Rows from block 7 of the image encoder of a small contrastive image-text model, named by matrix and row number. Rows with one number belong to one channel. Each number is 128 + 32 x the weight over its row's rms, rounded and kept within 0 to 255. All counts start at 0.
Before each channel's rows are labels from the 100 images, of 14848, where the channel reaches its highest value: "top examples" is what is common among them. Only what is clearly more common there than usual is listed. The data: patchworks of several textures. In brackets: how many of the 100, against the usual share in percent.
# convs1: grouped (16 groups) 3x3 conv (encoder.blocks.7.convs.1.weight, 256x16x3x3, standardized in use, each kernel summed), inputs within the group 0-15
# convs2: expand pointwise conv (encoder.blocks.7.convs.2.weight, 256x256x1x1, standardized in use, transposed), outputs 0-63

top examples: bubbly (29 vs 10.6)
convs1.213 [ 97 199 148 133  97  72  80 167 141 150 103 116 132 139 150 122]
convs2.213 [159 104 124 137  81 136  66 102  85  90  95 147  98  56 117 102 172 138 159  84 113 117  67 107 194 132 126 148 117 131 156 112 176  68 154 139 115 152 133 111 179 140 128 129 108 140 160 166 114  89 157 131  86  87  69  91 144 179  78  72 145 153 139 134]

top examples: zigzag (56 vs 10.8); plaid (44 vs 10.6)
convs1.15 [ 93 151  90 114 216 176 140 144 113  91 116 136 126 113 116 109]
convs2.15 [101 107 136 144 185 146 153 145 181 183 142 242 125 156 135 176 167 119 105 126 211 112 151 124 142 132 139 153 120 104 141 127 184 171  82 132 153  97  84 168 136 114 106  91 205 144 124 127 106  86 102 101 142 183 105 142  30 141 132  99 164 141 124 141]

top examples: patches: five (58 vs 24.9)
convs1.78 [159 114 157  83 101 124  88 118 194 122 142 187 115  95 129 102]
convs2.78 [ 99 108  92 141 128 146 118 176 121 109 104 201 218 125 171 150 102 123 123 140 133 124 134 129 102 149  96 132 108 132 150 128 143 161 160 118 115  69 103 163 161 131 100 122 125 173 105 111 100 151 108 124 146 173 131 171 105  81 139 135 121 135 159  59]

top examples: cloudy (29 vs 10.9); plain (28 vs 11)
convs1.160 [138 127 189 102  92 131 159 102 111 106  98 141 206  96 128 135]
convs2.160 [126 120 145 149  38 135 107 143 144 133 121 104  95 118  55 162 144 171 144  80 107  46 139 133  52  56 129 129  72  81 125 137  94 125 109 124  97 117 122 112 126 134 136 114 144 121 111 115 146 120 111 162 133 105 164 138 109 188 133 120  93 155 143 135]

top examples: rays (98 vs 10.8); centre pattern: rays (33 vs 3.1)
convs1.187 [157 116 164 171 128  83 114 143 149 131 169  91 114 125 145  52]
convs2.187 [135 128 107  71 174 146 104 152 108 145 150 167 117 135 115 110  73 191 150 177 146 122 153 122 160 118 133 117 208 150 106 112 120  87 135 129 159 138 202 144 181 108  84 160 147  76 140 118 121 123 125 120  75  65 113 112 113 151 109  99 150 131 140 185]

top examples: veined (32 vs 10.7)
convs1.23 [100 126 112  87 179 158 140 157  80  84 109 157 107 146 182 121]
convs2.23 [134 139 107  90  89 110 119 255 150 148 126 101 141 145 119  82  85 135 157 135 140 131 117 137 112  89 135 106  71 126 156 112 140  81 134 175 132 147 141 132 152 123  36 158 174 109 153  86 161 119 128 132 122 122 126 133 142 101 110 131 115 139  90 134]

top examples: patches: five (63 vs 24.9); dotted (30 vs 10.8); bubbly (29 vs 10.6)
convs1.72 [112 131 124  94 104 123  49 129 139 147 149 134 191 182 129 114]
convs2.72 [120 127 112 158 125 136 148 109 140 149  95 157 155  92 165  62 157 128 137 115 178 141 144 121 103 167 165 139 105 131  68  93 154 118 148 171 151 128 127  99  55 188 178  86 154 133 102 113 142 154 137 161 154  96 153 145 126 159 122 131  73 151 157 124]

top examples: patches: two (56 vs 24.9); dotted (29 vs 10.8); looped (28 vs 11)
convs1.157 [169 102  89 142 148 143 170 163 122 108 171 110 105 122  53 132]
convs2.157 [119 153 160 148  92 159 134  61 103 132 124 158 152 198 140 142 119 199 164 139 114 163  85 120 131 167 147 155  82 131 133 181 127 102  59  96 157 145 160 121 163  94 128 123  97 152 185 137 122 109 138 150  97 155  83 154 134 169 124 139 135 173 120 161]

top examples: spiral (52 vs 10.9); rings (36 vs 10.8)
convs1.251 [157 142 115 128 125 179 150  89 166 158  55 127  91 158 103 118]
convs2.251 [167 107 132 196 131 102 161 155  82 137 116 145 184  76 132  60 135 104 129 138 180 145 129 108 116  89 179 218 105 149 124 114 126 141 119 117 116  79 123 171 171  94 201 145  69 132 104 143 118  91 121 195 118 129 154 125  95 139 184 193 152 106 124 130]

top examples: spiral (61 vs 10.9); rings (31 vs 10.8)
convs1.252 [111 126 125  63 107 110 122 155 191 142  71 141 144 138 176 126]
convs2.252 [ 26 123  81 156 164 113 104 121  79 104 120  43 120 154 123 111 137 158 134 101 133 111 126 184  54  80  74 141 139 150 127 141 132 177 114 106 130 104 113 157  96 194 140 107 126 143 185 102 110 165 145 156  70 125 114 131  70 130 110 156 138 162  89 212]

top examples: rings (40 vs 10.8); striped (36 vs 10.8); spiral (30 vs 10.9)
convs1.250 [160 112  98 165 104 117 136 122 222 136 120 113  93  93 136 112]
convs2.250 [130 121 156  86  89 150 119 122 148 130 152 158 122 130   3 164 121  93 136 151  97 149 161 155 150 172 127  98 139  59 118 110 144  95 120 144 132 122 129 136 148 133 156 140  96 123  82 165  81 141 159 191 137 143 146 176 127  87 100 103 139 128  95 128]

top examples: rays (43 vs 10.8); plain (31 vs 11)
convs1.26 [159 117 138 181 130 101 102  55 113 193 129 120 146 118 140 104]
convs2.26 [131  33 123 118 135 151  92 124 119 146  92  87 100 104  75  77 133  53 132  56 177  36 157 119 182  55 126 139  92 114 175 141 169  98 137 158 149 138 113 153 143 119 121 127  76  92 161  71 175 141 106 146 130 140 129 120 143 132 129 156  99 151 159 173]

top examples: veined (34 vs 10.7); speckled (30 vs 11.6)
convs1.67 [146 140 122 139 182 148 106 141 129 127  40  81 134 146 110 161]
convs2.67 [135 142 137 124  92  60  58  88  61  83 171 133 114  95 149 179 136 192 115 134 144 157 156 172 131  91 104  69 107 139 120 142 175 121 132 138 162 142 128 110 143 105 137 146 167 146 186 145 145 110 165 167 100  93 122 180  93 110 136 189 161 152 132  77]

top examples: cloudy (37 vs 10.9); dotted (30 vs 10.8); bubbly (28 vs 10.6)
convs1.165 [166 144 151  87  88 199 107 125  85 109 136 117 176 107 137 114]
convs2.165 [149 119 163 104  50 144 106 149 106 149 136 118  96 130 111 116 146 150 119  73 119  67 153 129  62  86 149 122 108  87 129 157 118 132 101 103  89  72  86 104 143 148 154 134  88  74 117  89 157 124  98 187 120 129 148 128 120 182 162 142 111 119 176 106]

top examples: veined (47 vs 10.7); furry (45 vs 11.3); marbled (34 vs 11.1); plain (33 vs 11)
convs1.79 [138 150 139 143 156 136 142 135 135 134  75  25 129 119 148 143]
convs2.79 [150 138 196 104 168 133 175 100 155  56 153 120  73 154 144 142 220 149 134 137 201 162 159  97 149 138 123  96 127 103 129 131 118  92 136 149 138  74 193 121 119 107 183 132 205 138  84 203 112 127 166 118 109  83  94 181 154  84  81  86 175 144  94 151]

top examples: striped (27 vs 10.8)
convs1.225 [ 80  96 145 137  45 158 135 129 143 109 138 135 148 116 164 175]
convs2.225 [161 111 116 148 137 170  53 160 128 141 141 213 183 105 159 135 108 147 137 136 132 155 126 165 112 111 110  89 127 138 165 205 104  84 154 106 133  99 156 149 150 137 144 169 118 159 175 112 180 214 120 129 118 171 162 129 135 127 143 146 117  97  92  98]

top examples: rings (27 vs 10.8)
convs1.84 [136 122 146 150 135  54 135 151 198 151  98 101 151 112 127  88]
convs2.84 [ 31 141  47 153 101 126 144 169 165 148 123 151 142 158 187 155 109 149 137 147 116 121 209 143 108 145 114  95  69 116  75 143 201 134  90 176 160 134 146 121 134 116  85 136 138 161 136 138 126 114 128 142 128  30 110 137 134 131  89 114  96 151 138 122]

top examples: rays (73 vs 10.8); spiral (31 vs 10.9)
convs1.19 [102 136 123 100 157 121 159 109  98 154 124 101 122 146 220  89]
convs2.19 [145 149 157 136 124 243 107  81 162  89 111  37 113 117  96 255 135 141 125 116 127 146 106 170 154  79 196 164 170 146 111  46  98 140 234  87 149 160 130 111  80  87 146 111  87 125 143  99 117 123 132 118  62  95 129  93 143 130 115 133 156  78 152  93]

top examples: bubbly (27 vs 10.6)
convs1.201 [160 132 117 121 185 112 126 162 138 166  56  79 136 140 129  94]
convs2.201 [168 135 121 114 165  80 131  74 178 173 116  94  86 117 119 134 145 148 144 120 208 110 178  56 150 154 107  84 141 127 103 127  57 118 205  93 110 164  97 151 126 111  91 140 112 132  95 147  99 131 150 120  98 163 113 146  53 172 224  63 152 122 119 117]

top examples: brick (46 vs 11.3); zigzag (41 vs 10.8)
convs1.12 [ 85 149 111 105 172 178 130 179  86  70 112 149 149 127 126 119]
convs2.12 [ 86 105 164 158 158  77 148 177  93 159  99 194 145 111 159 204 161 118 112 138 117 126 130 103 140 101 167 128 153 121 122 143  49  60 145 115  65 148  94 138  78 141 130 114 150 155 135 137  80 138  93 141 105 141 117 148 135 121  88 185 113 118 138 158]

top examples: bubbly (64 vs 10.6); scaly (37 vs 10.7); centre pattern: bubbly (25 vs 2.9)
convs1.129 [ 89 158  56  93 142 122 157 104 137 151 195 120 130 118 154 124]
convs2.129 [132 130  86 129 138 124 153 117  60 154  79 147  87 153 115 115 130 152 162 117 107 166 136 129  68 161 131 122 150 121 134 129 120  97  99 149  58 131 197 108 148 102 147 116  97 195 103  80 178 120 123  98 152 117 131 154 105  97 112  99 109 143  99 182]

top examples: marbled (27 vs 11.1)
convs1.25 [ 87 147 120  94 160 134 153 183  86  74  99 171 111 151 134 138]
convs2.25 [125 148  55  92  96 142 103  85 154 154 149 200 154 105 106 145 105  99 128 145 168 109 152 138 114 125 130 140 119 148 174  77 173 143 169 142 153 131 138 116 133  83  83 143 153 146  80 120 143 140 126 125 131 135 179  40 152 100 122  57 132 122 115 145]

top examples: patches: five (60 vs 24.9)
convs1.137 [ 70 131 107 118 164 160 117 112 157  74 140 179  84 159 147 130]
convs2.137 [175 122 122  86 165 131 142 123 112 154 110 141 140 153 152 116  58 142  99 110 130  63 160 147 109  64 149  95  98 135 146 139 185 128 137 129 158  98 160 106  71 145 156 137 132  91  79 103 166 104 124 178 145 175 122 128 138 141  84  60 127 143 222 163]

top examples: patches: five (73 vs 24.9)
convs1.57 [149  77  79 154 168 134 135 128 137 172 115 149  52 135 131 136]
convs2.57 [ 96 121 114 128 133 134 141 123 156 156 113 129 178 157 184 171 147 137 152 173 126  68 131 120 136 134 110 135 176 136 198 153 123  87 152 100 138  99 122 156 151 139 154 246 105 147 151 120 165 182 159 158 179 128 157 162 120 101 140 152 156 107 128 176]

top examples: wavy (53 vs 10.6); zigzag (47 vs 10.8)
convs1.43 [ 77 111 157 121 143 171  97 119 123 153 185 169  80 120 132  89]
convs2.43 [196 135 121  84  93 197 147 106 107 157 138 125 161 107 127  87 133 136 130 119 131 129 155 217 119  98  99 152 144 134   8 102  49 184 109  71 130 141 122 145 155 101 120 138 180 154   0 110 133  98 146 142 180  80  77  63 138 148 147 144 159 150 134 180]

top examples: patches: two (54 vs 24.9); woven (37 vs 11)
convs1.173 [ 73 102 109 163 146  63 145 110 131 130 135 174 134 187 116 131]
convs2.173 [129 137  97  66 136 183 144 197 160 154 153 116 206  97 141 141 123 107 144 105 116 117 168  70 188  68 107 129 159 159  97  44 128  47 103 125 145 129 114  75  85 144 104 132  85 214 105 120 110 150 105 135 120  91 109 154 158 151 121 145 162 134 117 142]

top examples: striped (30 vs 10.8)
convs1.243 [ 85 149 187 146 117  96  74 133 100 125  94 120 152 140 181 153]
convs2.243 [ 64 119  84 144  83 106 112 165 181 166 106 169  51 147 168 113 131  92  98 109 183 152 143 166  67 154 124  95 132 120 147  33  39 194 126 143 144 179 134 185 108 136 168 149 149 112 171 126 113 203 120 132 142 107 122 104  91 157 164 155  87  94 145 123]

top examples: patches: two (50 vs 24.9); cloudy (31 vs 10.9); plain (27 vs 11)
convs1.17 [101 143 119 104 174 131 105 156 145  81 179 132 125 156  56 141]
convs2.17 [171 141 104 195  73 111 137 120 150 148 161 151 134 170 118 163 115 113 148 141 182  99 101 147 151 101 113 102  99 131 160 130 142 123 147 117 165 110 133 167 119 143 155 165 128 133 161 150 107 216 170  89 143 150 155 109 149 131  90 154 219 183 108 134]

top examples: marbled (31 vs 11.1); mosaic (27 vs 11)
convs1.54 [128 134  70 132 139 142 102 143 144 166 142 153  38 120 158 136]
convs2.54 [141 150 152 128 131 107 197 152 115 142 157 148 154 112 168 157 154 164 158 210 141 186 135 149 194 161 126 115 122 118 112 154 155 139  93 112 173 122 138 146 115 124 194 140 163 197 123 211 147 111 214 139 121  99 121 149 134  92 173 144 136 116 128 157]

top examples: rings (56 vs 10.8); spiral (46 vs 10.9)
convs1.253 [177 156 109 162  54 112 135 131 152  96  92 161 139  93 144 143]
convs2.253 [100 130 107 121 148 148 107 101 100  80 163  52 114 195 188  56 150  97 129 104 122 142  62 120 115 110 144  97 144 125 166 141  72 195 121 136 109  56 123 116 164 102  96 105 111 107 101 127 104 139 133 101  44 144 134  76 116 160 148 105 117 115 112 146]

top examples: diamond (27 vs 11)
convs1.158 [153 117 151 121 160 132 156  64  77 141  66 159 111 139 151 151]
convs2.158 [120 157 105 126  70 126 197 105 128 143 118 157 114  73 141 131 106 155 166 122 150 120 101 161 123 121 131 145  52 121 146  74 122 119 109 106 106 137 139  81 164 148 139 141 127  82  45 111  95 135 109  95 135 148 137 163 133 126 193 124 144  72 140 119]

top examples: marbled (45 vs 11.1); camouflage (28 vs 10.6)
convs1.143 [158 145  85 172 145 136  89  94 155  56 103 148 139 155 115 152]
convs2.143 [104 116 135  89 166 115 119 120 115 146  66  56 103 129 117 112  73 105 137 116  95 111 116 167  82 140  97  72 109 126 134 157 142 112 103 121 104  60 130 141 135 141 110 108 128 133 138 133 114 115 130  91 193 166 156  50 121 158 108 156 127 142 114 190]

top examples: veined (27 vs 10.7)
convs1.148 [149 114 162 127 174 151 124  96  54 122  75 160 114 144 160 120]
convs2.148 [117 149 117 104 102 125 198  95 157  77 124  93 176 186 151 103 126 137 162  89 192 115  65  90 130 156 110 114 116 126  69 102 124  79 130  73  95 102 135  90 149  68 155  94 129 115 108 114 147  75 104 104  83 143 126  87 110 125  69 217 144 130 134 146]

top examples: checkered (36 vs 10.9); wood (34 vs 10.9)
convs1.204 [138 145 132 163 129 103 129 113 142 127 105  66 101 108 219 133]
convs2.204 [119 117 135 127 154 108 129 118 171 117  82  42 108  75 155  77 127 133 115  81 172 162 125 140 168 134 127 103 136 124 128 105 134 109 150 158 161 147  58 153  94 162 135  95  93 147 105 141 107 126  77  96 130 167  53 153  64 193 133 159 113  86 165 116]

top examples: rays (48 vs 10.8)
convs1.233 [ 71 120 125 168 165 149 136 121  83 101 132 136 159  73 130 179]
convs2.233 [113 123  58 128 122 140 117 150 199  82 183 199 139 111 187 170  87 173 117  96  99 128 161 152 128  96 131 100  95 116 123 154 111 113  96 121 124 160 110 138 143 103 130 100  84 143 158  83 127 174 138 144 123 158 134 125 128 142 156 101 104 155 202  94]

top examples: labyrinth (29 vs 11.1)
convs1.114 [ 64 123 125 107  79 124 150 155 163 130 122 106 118 179 112 187]
convs2.114 [116 124 122  81 160 133  74  82  90 178 113 116 126  88 124 129 112 139 123 184  99  97 195 177  78 160 144  75 130 131 175 144  78  96 158 149  97  77 135 180  52 157 144 101 129 165 228 124 167 158 145 124 126 131 130 106 100 152  89  88 170 101 112 150]

top examples: rays (30 vs 10.8); plain (27 vs 11)
convs1.24 [147  86 155 197 104 118 118 100 114 181 125  87 160 115 145  97]
convs2.24 [157 111 128 131 125 158 117 128  90 109 112 152  78 110  66 117  90  54  48 133 185  71 128  85 111 101 133 135 123 124 163 136 123  73 147 132 132 175 132 122 189 109 123  94  72  22 152  69 169 105 106 125 132 103  99 156 103 110 119 153  97 115 175 232]

top examples: rings (61 vs 10.8); spiral (39 vs 10.9)
convs1.248 [133 167 105 102  77 153 186 110  96 140 161 172  99 114  91 143]
convs2.248 [186 121 139 108 181 127 137 148 132 126 154 143 152 163 178 170  84 114 110 150 110  45 164 147 151 182 153 108 156 108 138  89  88 164 101 135 151 114 137 115  96  85  98 128 156 136 118 141 128 179 135 122 134 131 141 235  94 132 171 121 182 121  98 221]

top examples: plaid (33 vs 10.6)
convs1.154 [153  92 170 133 146 129 141  72  71 145  93 145  90 149 152 167]
convs2.154 [ 94 146 115  90 130 179 135 178 150 123 171  23 177 133 145 148 144 172 147 107  96 144 205 103 153 120 127  51 143 126 125 135 107  67 105 160 115 105  97 118  90 198 129 194 159 132  90 128 167 140 110  99 179 144 107  84 128 125 151 106 148 191 141 128]

top examples: patches: two (56 vs 24.9); triangles (34 vs 10.8)
convs1.152 [142 110 117 140 136 169 176 135 116 115 174  51  81 119 119 155]
convs2.152 [107 160 146 138 103 121 157  92 127 147 130 123 187 177 166 159 136 206 150 132 126 170 217 143 139 176 133  90 174 132 141 183  57 185 142 175 126 104 114 181  82  90 125 182 173 117 192 128 151 150 127 133 166 164 121  84 133 134 135 130 145 202 130 173]

top examples: cracked (41 vs 11.1)
convs1.76 [136 132 144  79 108 146  53 162 140 163  88 133 131 177 142 104]
convs2.76 [136  93 133  56 114 175 133 156 162 102 133 162 103  89 136 150 118 148 119 125  79 131 125 107 131 150 100  39 150 139 146  83 179 122 138 137 145 163 151 125 121 186 126 123 200 105 122 129 120 129 120 119 115 134 201 210 102  72  89 116 128 173 106 116]

top examples: zigzag (61 vs 10.8); patches: five (52 vs 24.9); marbled (27 vs 11.1)
convs1.11 [113 178 114  96 134 198 136 112 111  77 143 127 154  75 146 144]
convs2.11 [103 113  89 133  99  79 125 115  90 200 146 149  83 124 100  55 170 101 123 108 118 104 158 140 125  76 105 205 119  99 166 120 163 179 140 143 143 160 125 112  45 115 144 149 129 145  94 122  49  90  97 115 131 112 128 133 136 117  89  88 140 138 111 141]

top examples: cloudy (43 vs 10.9)
convs1.222 [151 134  97  73 117 214 137 155 105 131 134 140  94 149  94 126]
convs2.222 [ 94 106 123  80 216 113  86 137 137 129 131 109 146 102 113 129 174 102 165 124 136 129 115 134 182 109 130 124 154 153 114  91 101 136  99 156 186 173 154 181 129 115 138  96 144 116 142 125 112  90  87 121 120  87 123 111 119 174 162 135  47 176 136  51]

top examples: rays (28 vs 10.8)
convs1.209 [142  60 134 136 155 124 185 113 134 164 146 144  92  78  96 149]
convs2.209 [117 114 135  71 161 122  76 114 116 152 158 122  90 122 116  92 177 148 129 168 139 122 159 140 166  93 122 137 156 134 108 105 133 168  86 144 139 120 230 175 141 109  95  86 115  93 103 110 155 131 103 110 118 103 124 138 118 158 131 140  53 182 109 137]

top examples: patches: five (60 vs 24.9); triangles (29 vs 10.8)
convs1.107 [150 163 124 114  92 167 203 144  72 112 105 115 137  89 135 135]
convs2.107 [121 102  98 157 163 139 170 151  88 128  96  75  93 144 103 117  63 112 102 120 140  90 169 101 105 157 126 111  59 163 126 119  91 116 126 168 117  93 100 172 109 130 101 145 138 147 148 123  83  71 133 127 130 210 171 172  78 181 130 139  93 154 130 105]

top examples: striped (29 vs 10.8)
convs1.247 [179 166 120 187  96 106 115 118 111 119  65 107 122 134 175 133]
convs2.247 [110 124 175 164 180 174 131 165 145 143  99 124 184  83 176  89 108 109  91 145 189 128 142 198  99 127 113  75 122 102 145  81  85 188 110 113 142  98 159  87 188 121 156 157 128 100 144 135 224 163 107 179 152 113  59 179 133 149  88 114 113 135 180  77]

top examples: rays (36 vs 10.8)
convs1.119 [143  48 180 136 137 132 169 108  91 148 109 130  88 129 149 154]
convs2.119 [142 121 155 136 144 155  70 134 135 102 114  63 103 163 110  98 108 176 167 113 142 159 130 191  89 157 130 133 138 135 101  99  72 141 132 143 127 138 104 161 117 153 106 129 111 166 161 108 201 142 138 166 171 138 117 144 162  65 125 138 128 153 171 154]